A small spectrogram enhancement model, trained from scratch: log mel input.
Rows from block 7 of a small spectrogram enhancement model, named by matrix and row number. Each number is 500 + 50 x the weight over its row's rms, rounded and kept within 0 to 999. All counts start at 0. Numbers have three digits each.
After each channel's rows are labels from the 100 clips, of 14848, where the channel reaches its highest value: "responds to" is what is common among them. Only what is clearly more common there than usual is listed. The data: telephone keypad tones over noise or synthetic speech. In brackets: how many of the 100.
# conv: 3x3 conv (model.decb.0.1.conv.weight, 128x128x3x3, each kernel summed), inputs 0-127

conv.81:463499560516486475520424679524458518460570507436533520474522460469494352478479584431519455445394432472519497536471473475493445502498581581505474491488498603522501466533452494443405524508567505405496452538421584444359418491544520561448445545461432499504484521535486521481528380587545525485476474474496529473568484481482459473465487585466468518460515532483461489475448508435521508435446
responds to: mains hum (94); thin (high-pass) (63)

conv.53:438541502461503491480546572468501403572493507472569490401454401407517462481519532557517475471519428537453528519517501446501532505509449499511498525490618595538479483425476489351491548450395519579493481536548510536469272513510517538571516480450478557486548466507558488448452513485538494401485461495494489488532536450557434423487462494462463546509563507501475368499448490503516463526482
responds to: mains hum (43)

conv.74:506500501480485491540514562541500486553556503478548516498502474472489657461515528517463457490492223515482497502515496514492484528546485467567462502527524528558472481468509515709512557506507471555502428513469510485529384476527496475534464504505453501490478462528496359478481525491532455462549504468523506462520513496482505449483491529510478527483500546496535722497539483495499513501495
responds to: mains hum (78)

conv.59:403635498523497525603386502509477482521485461441626510525482510555548457455501486519547531551448427481495456452547507493415499397557596524551547500521522433509426504509393483525471512455473457616536552506512527567558483517504539459500488404519470507511586455594502446436446561544533479445499515535456389481504485545540572484504479488515501532516558493428511457477489464563494343469477
responds to: white noise (95); thin (high-pass) (69)

conv.31:459424513490531514520624457484507495435434473526626481550498501548444517512488483501369546488441499532536464475393552521434475461528456460400448554493412531500497503499539486502542465504506455506564497491603457459513522563510597486516413504539478544397536487561468541461489477597505452473484567503367496546425455482557430490571440484528519475479496516500529466415449434485436376541582
responds to: speech (67)

conv.82:477539557411548488505450542495491539526543583487438436540459508534414539574521483446487468430373621489521499553485505557481533520504499437489514572464521370423506476511456594556519455601465492512517472470511511485614567525466493374487464462438478596555547516554465442466564439506594519539511462481488493443562551526510478534444510550544481414442519497449636452522447508471522470514469
responds to: thin (high-pass) (71); white noise (51)

conv.114:458515464533495503474515362590617463484576509474524538550527359446489499507449485534482492497493484551506551498507462561475521452538351563384541518540407538527508501487467508490391509545490437493531511497541547473603501437545535519448494508474562494503485513539482490498493261451456502494506495561539494556429561499535434486514455459501585485513559485543530461463501481443527491502483
responds to: speech (69)

conv.68:330474424566491516552489471506497469509501432485488476480504571445499475481463446515535496491554517505492376435478606540487432449500482401496465481555504523465475494515523460541453509518574444450539561470500451626480498477496572503502499412583459507534441367537426476428515511525504333505490493467523505509525357571536549498437462566518537466482502443503491499456498505511436591448493
responds to: white noise (93); thin (high-pass) (73)

conv.72:511456541497462523540443396448494481531478465437421433509519437436469466521395569539571394512450517551540502549522545542465546539450521478604487608513505507421560411460424455525482568476449433458447476424578496466512529483503480524625568408495493474435524526481462495416563502481484467497532455519441392464470499480474499514526517506433466549452463545500452521548482400479521356544447
responds to: mains hum (43); number of keys: 1 (28)

conv.57:439404541481531543576437532592468516409475455536425417439467530534537538480483535569464497442457569490515509497513482537517488513588594499569438504462506682532528507517533510506491520520469589483509559535498431510561500466449523535523492551490500453436524546571476632483523425528563552602500503457479504507474505304469495478534466510476439466518525514527451549426401496518470522480502
responds to: speech (61); clipping (36)

conv.101:421496421580402529477476476472477477499474447410465498478584544572481469502545528531463440448448423572547511538543499592469527567468618432575495465559441478372529496536442383550472497465481437494498521457562526531586502442517501474553500455592490549529450549472525521430482525507545472524475447525526439509496541410566491474504432546541563489542633466454490458456545421492488444545421
responds to: quiet level (58); rumble (50)

conv.42:388465475522488502391418397568474438467495447542438509437531568478493541413488367499535533535566452532561429457497480494452449480465505525533523567543546514500494530513485445499518475472484542479573559536462458451548522559560558559488497434603475443471490425578557518475491537573477411536456522555421502567511405496430469424518450450474627493491571434450516507465496474498430475410478
responds to: white noise (80); thin (high-pass) (77)

conv.46:451540427470513488499507561438502529515489484444574451509522515539449487452471488515471533445410367503607451436423560615484468537510589424480479539530464499434491535510504441486443560404463433513457604498520473526462433469484495498474397516547473420471524511469611525584506547557430493525434498566437487433496472619564535428523487527468535508471585475436452423500478528479485496408554
responds to: thin (high-pass) (33)

conv.61:443408473454511508494574446483577496487470461513494580518491563441402502464496468529410520474539473487571476461417439416446482467413500458449566461497485578488467566526618475511566518446532503481530491549469466463519541514467516510548390404603506434428451498582480431481520444467506394508497457481482481554426464461462397503506414506507588416433416543580518536417529504469466523526507
responds to: speech (76)

conv.3:478513420495485482530486444585507489454558474495421554488492543491514458484487512399437498492406491501490458483482482620502512502514528476495480524553470470466472460658480546518478544491524530481490479533495582534558530444527538485460446513486457571509510508562616580472494492497477486565512554514472500454457463459559455471509483450560522491536826474480470459501504474497489487495484
responds to: rumble (49)

conv.17:574552558466534520460415427381472454513493511476554627452593491452446429450506468519534498578453492474492463493517515451416486415547576539483547489535461516475460548510355442426472541384542450442523438387532524561588534520512569460490518438542398480504569461536544472479516545477479509434504491530487457490435538515578515516554421501512541454512516480443489466457523445481449407543477
responds to: white noise (96); thin (high-pass) (34)

conv.92:493524525544489526561474454485494591477462462471445497503512433410487480538434522438474499521493457540576510500522534426520499553509608539548499515586387390538541481401471404446344535496517392442499450493533509514379353468544511545475500476455360449444486517517511458523524460485534527398480486525482508451461503518565529459483528562507521503516573547495438429526434489478509497517464
responds to: number of keys: 1 (37); number of keys: 2 (29)

conv.49:533481407505521515505499531571484399517611527509567479500465515552482507463544524557494496453551628451429495487515534565503495463506378446526519473463615518471491535598514650560589514461518617549506528515457451456589625471543500430468424496526551512595517533522435529525471567525490515592514502495477485528501479425467510503532486441524494437487489457476603583489520479590485486488509
responds to: speech (64)

conv.106:596472494503510528536466476446456492457521403516513638551510457475459428461526479538544572529476514525514423431395566489416432484528512466515512435445510535425441567521376469523492502427517468420605551430483498451526530438525603458572475421569520463531445420537518449509508465520520433489435509421570526539558507480551430494513398555483536457480500486588539507419490528495417477478489
responds to: thin (high-pass) (83); white noise (51); rumble (46)

conv.127:453516468514468497423514549477410554455526470523493520428519484395522672473536460471444470539459514503440503526499520400540451492509512482449473508578555501509515508433502550375462572536469521457549465525564515601482460431552537503585476495501422517526600448487560513439452477604514544487533471612480482422408542521516450476480456574525470471528568500525479599482423498417432518447446
responds to: clipping (32); number of keys: 9 (27)

conv.9:463451512500454476419469531497554459498526462481487480421456473467447458504462500459457452456481551479436497538443579423460493556460457416445490527561434395466577419422420532525502479552460498375546438582468455489397481448473512578572515473419490489392539450438448437503543494473565456399484432412422521444515499577534496529540475548453411470477533534556523514499432539476480569443534
responds to: mains hum (39)

conv.25:434438426532489531620508452490444500579543477437575452610499504383431488445506459529443496466390490525532469475442547478453448493513476509529491492451483503382449484470540459413500456401455484368481521550557487399454452471468546538518458444511497511477477427552453449422484482523491483531469533504435443565489467515559389424513452565515562475494528509566465464429506450495447407464466
responds to: white noise (95); thin (high-pass) (70)

conv.27:514510449503508459462495520479479443477538516501463587487505488524458548473607540579595571502494488454483507513541485531473498487522558538523507493472557555518431535491565476531577463485523516495333611459512566540588516571345362449466432498568532475554506541527471517528462524492489472574471536589610503624505519467457424567439489492551553498425520516433489478489506549490497491514402
responds to: pink noise (93); clipping (27); number of keys: 1 (27)

conv.13:493509577590417547407474408559483473466552498497453541467546578433509533469486348526505520468418502479456462447570411553459491402439574586504509461449521518479478560480516460457553530523500502360536489420508486481629466514515491539444444514572488577485462523545556472499469478470568448510483486580448467567551398514468510501520510460480610439498471477474537527511532552508433547499430
responds to: thin (high-pass) (95); white noise (49)

conv.97:495519474507477493506497483531502480473512525485464537474487522500518509502507500478482504527463502486492498488479489554486496520491503461502489497564481500494480490609514492494478513513492498511491477522484523501548491492516512492511500497500492523497487503528593493486502487510508498511488501499494507480494495483545500510502479487512536489507999504505510492499483484501492497484497
responds to: rumble (49)

conv.66:575442518422455461568487384527531458440519497537465504528506570527498429441412367474588513425486497530405475411489442450453491477444545484483530502497432523437478515509512441441535505535474502549398550470414442474488479444502457555502475541535521522497339511509520461565440386468481482483431571469486516571477527551385563512474443411516538491496504480569510474419470541454442477500492
responds to: muffled (low-pass) (87); white noise (49)

conv.87:525398493567502548597409485491434481491465442512538536547519447430561469464544370479489572479447506417519428471501543533412428425563485558529599430461527537488484539555519507430494539466526559478562537342569496524513500505485577495545500407559504472533508362515439443459541498577511488455483532493466541458508460491529446479521455520478426457464519466511448496433480567532397457460497
responds to: white noise (84); thin (high-pass) (79)

conv.67:539476554512467430430590552473549519486467478579506601560497506512518478477554438452498632523527515559476468514500496482465465473494547492436497503495421488553494642446561372510557527433497566591493621493541424545468543510528535544469413546611558524484403477566526542526477472521442500573454593502468586551562494534478501446488483521502586425513458478517451469453490561442472526542510
responds to: white noise (91); thin (high-pass) (85)

conv.117:401492526474476464554594498515525492496391498551450518565463500530505543499557425518473492537474509502423522517541552426520533470501449348346548475585452446599529542416543549398439505553474498478533483528595492477552469497539516545563544467481499609492501427500468516432417536504505492400450447532454493473554487524546465543458449538574507456535543390532516407465495474477471495548512
responds to: rumble (42)

conv.109:423421514448572432658492530592385555475553478457546497509498512512436513516528565430430460494483452505438476449458435433500478449485488515504529578548574508553436419506508515541511512500541515336491460556504513508524541564465465404599479516395520547452485437534496543482515492535478514532437479492477518504528420412468379476432477507528439490445570475470600490495478503442471503540503
responds to: mains hum (93); thin (high-pass) (60)

conv.112:507449487411449453544504566553442431489539463489425497467550576499448498456540434418437470445465521682429503429441437405500420455456469470534412479496440491463452535512470477501463427482405519543540458550439479492445460553500522532514457544500466527499418523578464478503474518525515444471500469449594495540482542470490633540497418423536517534596535482495505458433521517428463552416527
responds to: thin (high-pass) (47); mains hum (40)

conv.77:498513371467431524423530477551444536458462494483497545377576510471531516484521403453542556501535486497502520554539578409509512549462552437558429562523508485524523518411489441449309518504440419462526440541516479502425486441461499508437514572527446426456540538531500493531512497470481532408491492406551468481457488547489526487476496517438500525417507494455456385535650497494518503460467
responds to: mains hum (45)

conv.90:575491479507562510550388445487434478439531451464438490513485502486455487509423577552507559560439469532491504511468519507422538519494514443551474454440497440437515535487319509528461481440431420432522492419515445504474473430504527401492532434487472477519476450421567451508521500498466544474478548340525497415522525464479492454509438447574458577590507505425458480467476570549475380482456
responds to: thin (high-pass) (90); rumble (68)

conv.20:465456495478479480439468428563455459512513433520430559474558567485392486424465375533539516573496537537480417407480507488390414441414514437516453517527511517485494543534403469496441545461551485463590507530500499489545517424561602547551463373570455484508439453553519442510510519531542384506492514478499496561471493574513511503505369495529571497537564456506498549400490508471444492457489
responds to: white noise (75); thin (high-pass) (68)

conv.113:436437546497419533458522461550551490473471430524458520413509467471522543476455499362480491423482547477513490503448466542446519480479548464602401484616495461495454502596436502494491469546484515455474415507462536428576413502527488526516519408388492475500495465481538501491576548471455458545510469552479510494500435430585524365471511451452537380486526582461448633483473452564505484525469
responds to: rumble (57); number of keys: 9 (28)

conv.111:480514566524564487589541533461570446403512490550578530600409579512455455404452432505566561473431483479527497465467586439411530437501476510465493580428436509492573567448522615523512484547565480497531500481462482510563509468551560490485489528595546502570531495527611498516433449546540451555469550442491550516460454457462569404463439576514572495494469482564561511418451557518483543487491
responds to: thin (high-pass) (46); white noise (41); number of keys: 1 (34)

conv.95:500536426498454506538474444536491484441522507465492510483505509511519496506505504478469480493442490498480485494482516632478478545528483397470484500606475472469522445630492458488427505526488461510513453513506572529586456482536500490513508449487453552441467490566616478483515510482529483532483465516490500460512513471568480509499478521510530511525876496491528463480460480466486508461501
responds to: rumble (49)

conv.45:478481564633422627597413440570478509481469500436505527538573521503501529517467508510517572580538515464486537523595515546585515575452527480557526546487509561462513568488533433529543517508483466531421506516509454576485526527532430537476508507561396526447462556466542551531537520502506512516500545428467440431460525553451508457576528481648575566588455482493487581504527605578492433467483
responds to: thin (high-pass) (38)

conv.34:536511428560497525526566536548501444487489496461537529484416489496415513521466430558491477548492503447526474493384493556481474526481395449430445452526485656541433490488439565471457516477394527402555528459520497401470510553496508472520541430526490419519447469504475494521476597577389514418469542431488382499443523465514414524492462578467509526503625479463424476450543517476525430525502
responds to: white noise (88); thin (high-pass) (62)

conv.18:507521427466411565435532522610419486502400475434512497364603481374483564477577523478482515493543507464481509533477463426482449520527452504556468493506540549516462500441461493412522485446455595358497426529507439453501409599490536568521448422470470605478574508543495455422475544458515525505492479502462468553499508446561460518520449503555446494479533481501419540472454493487463521431430
responds to: white noise (80); thin (high-pass) (70)

conv.10:441460444456552520506406403545493515442500476445426513500447414527544520463317430469510502500548440471485481486558609556453506469562474399429490569604482588460517504523476607496510558511459465538466477549516423439599537413506483480628529526431464527480562495440490476511513487471453502471506497458499502488440439513584506404484468408478473522504541489415491493467501512539498467443515
responds to: rumble (53)

conv.78:487486523496495537457527453413519584460439473368453451563511491495523467531425489503514355536487490581503530515534528540467573563457481528537490503512447504504588417448449519439420436473524394528493415466483532507479440418514498492565556454471467468486554483459505428473508535451478495375521412438502409436487523537542551489535457592448496526564566525480493441492423370462517413470542
responds to: number of keys: 2 (31)

conv.48:467489437499445476485481488514453483445517457538440417499443596555491529448430541559373475501431580447570472514484484473503488492539548543549473505367510456585435474494488545507466507539519563459483564469474469537386421456519499546496435552474540392483487502552436521531515432497480560581431524542431537582537470385500378468540488576455514524466516421533569525458410528427496544512529
responds to: speech (85)

conv.121:411500427664499539625413523480462433468488507460521385574497532467517503477469483503555559475542437388500430481508575548502468430479473467511571503519511506473494517542495510509473496482587463457537608468502478485459477509530585453422500435606543473591496418483494499409503573570470405452463554505464481414545415481536458446520506493571533477513523450445457466515489543584468479519475
responds to: thin (high-pass) (81); white noise (81)

conv.35:513474498459329518418529462455468544551396479465416484404527411486499421519494418401416463484524502525462536565423487509516517527547558445460501462577372537538490530477553393511417473425434493577536494466513478510430540514446511558470452490542511505505449511473378500496495431498501447414515503540517482439511540514504591430508457407443485446432451541500469490489507493433486518534473
responds to: muffled (low-pass) (34)

conv.0:509445478528528524434501490498569400465552515424489508515438546523419422485425547580482520413396496554514511472452519556485481534530506503517476437482495492498492511513470537471531492538370394410547482559520425508514466499481504533518421455521454608491416470337388465474534536530530481441472458421486395544499446467557428494499459603426485492426563453518471474416520520461474472482517
responds to: white noise (79); thin (high-pass) (33)

conv.119:443437509459538488498520575536512504461477490503593537496498561588445522440549490428472520435457533495448467446503526447431482332561481522472466497424528555487458487631521416538570470518509535456494484533449478426547570535446505458557466465501437514566442431669433596517519444505547502573493491465498565592440439486538442552520476447541561481463507482452521489454497452527483478533594
responds to: number of keys: 2 (43); number of keys: 1 (43)

conv.70:464490636494516479537546582521495436545544521500584463476421501446538368467507541454541494519545481547426495451544568626454466474602468589480600537605420526470473513546510550514474521456539466602421491498508491558538534495561463446551478494481476517380516469448529464534503466487596447503508481463457529527562504565547646408453499511549495490497456497424505495505468526491498512433526
responds to: thin (high-pass) (71); white noise (59)

conv.40:477462434487446612571570458471495502477419475459546483505485448475431445494445459599585523508346489548455500498416472481479508496521523437485508481432521550443528564494514399429512460436512444492533498496599554473557459449434519497498458505538488383448425440431505504510437604507564480510485518545478460547499510517494409430583454546433515532446404519606468467432466466440487497473547
responds to: thin (high-pass) (31)

conv.37:463496482411504503596478513508547507535538498470440567441489485468492534434477538428451474433492460525525494505455471409432473496457606457417404513584392446536459495537525451518471474491502462446475487441526512535501555488400457517533458454429429600430528511630539511500496395510560499490510473503418544506381465493477556463460524423535537472458628474451482435470452464375476502463484
responds to: rumble (51)

conv.79:474509461495482448509588598558513450578477514505473495429583623674579531489553609404420464484445482503518455453460498463491458472484490462531466537498460455494478533483429420481609495505390547518480468579503495511472425583539478483513463433523517620500541483508497505523460532475550475558461453437511485576544455475524504500536491557532604494537546490434523437511599460451521547448487
responds to: reverberation (64)

conv.6:482546439509508484507488498605520427508462522577510549468489577555454507491482568480431532473444463490518500534489484578462500498505478427456450481553563494477439600580534519492541533448524534563550611586515483520597523500509574462487437505613506597510460573650568500467411548537465491539485539492492548527546472448558482519465479456573613448548683458532516469511516518507508502535517
responds to: rumble (49)

conv.33:473523456566474465649498564420524519513395468456478454584479449426474458509596619582421497576499552486505513513518523468525544566366456504500476496530416436563460450471529479547496537418516490401501543519428515413344611440579547508487510463530545463479475438466527587442483482474468494506511487494470499509485470427528443448532474475518491551469570521528543498508508468463494468535462
responds to: mains hum (44)

conv.47:522516445518438503443494360584475489513483509483518489452529514475557380484571430577512459491508280445513473556548471549438504509492440460493421514492534519541473511625501537475524506527454489630506450558564541491551405417470464493499453500469539507492494472437400508534504489492473485402541500462505451471545515449528493499476519440454499498491485535462457596477542497580501484530380
responds to: number of keys: 1 (28)

conv.115:493440528526539517499451485513482453447574511547466529476466582540512664503427518590522507496488673459459483499512496465515504454443446473639559532530508473506504537541490543515512558539499510432511507490535507513512670393531473503606501478551446557491487525461463421493461518503479482467481468545521476522376490456512463418459486472468512449486499472530575324510492492454504504462534
responds to: clipping (42)

conv.51:400515531640467547501454442500555489508472486493363516537525574381462502461467513586454469494372475506433488473529419511453495521453567537535482521594557529580519577514555506524472487487428499431502556513495480547614489544564480501480448521512482541447394566547515477459482470479474467489540443570394466559506454519514466519472493422539633507581537488487466467476469463453459507526425
responds to: rumble (40)

conv.54:413460466471534581636520525417553505477475407506487410586515531435484452471451408383514476477454432531552482451564565527507510495512469505482554491447417472569483458523483533522501473525587479459499479556533505467506505483585554516417502476453454509476495489554447447429447480465579390462499465362479560536544450421598524451503465580497488507506539473575420443464471430485505537454551
responds to: white noise (67); thin (high-pass) (42)

conv.98:477542490441484478468568534493504461449481504465449535505550405513520522534439508492496459537534460441390526606535394474457528526497392533445508543518447502488428490466510515466398434463469473523494477454575545588489493497448451415509500488498540419548426485460486502540468457383507555352505457571480500402565509571416510481525513403500456562452536552533509499492470447383558540595540
responds to: rumble (45)

conv.14:442532490646491466591446504515526457465569515476491518611514522481497483454598532556441507545427496534472514467433487577494532459455497534475561465527506500589494524555499542458499573608549480309523504600477490490457457460561490480528457479548504572465487480512480461436496493449524411475531465457488472580521453463525393398564518456519593537525587506531504462475472468499512471405428
responds to: mains hum (96)

conv.94:448528495490531480494407535549516502565546536465532490468500343483580390477479497465520476394460480555438519545599422567463516525534394489415491493498482589431554494422508573496472487460427502519461443509436419509432559506490464511429484527439480621539531511467584526478523485441568497492508419437511478461521488602524612414549488524458443529557431506485474493477584484480496501464457
responds to: reverberation (59)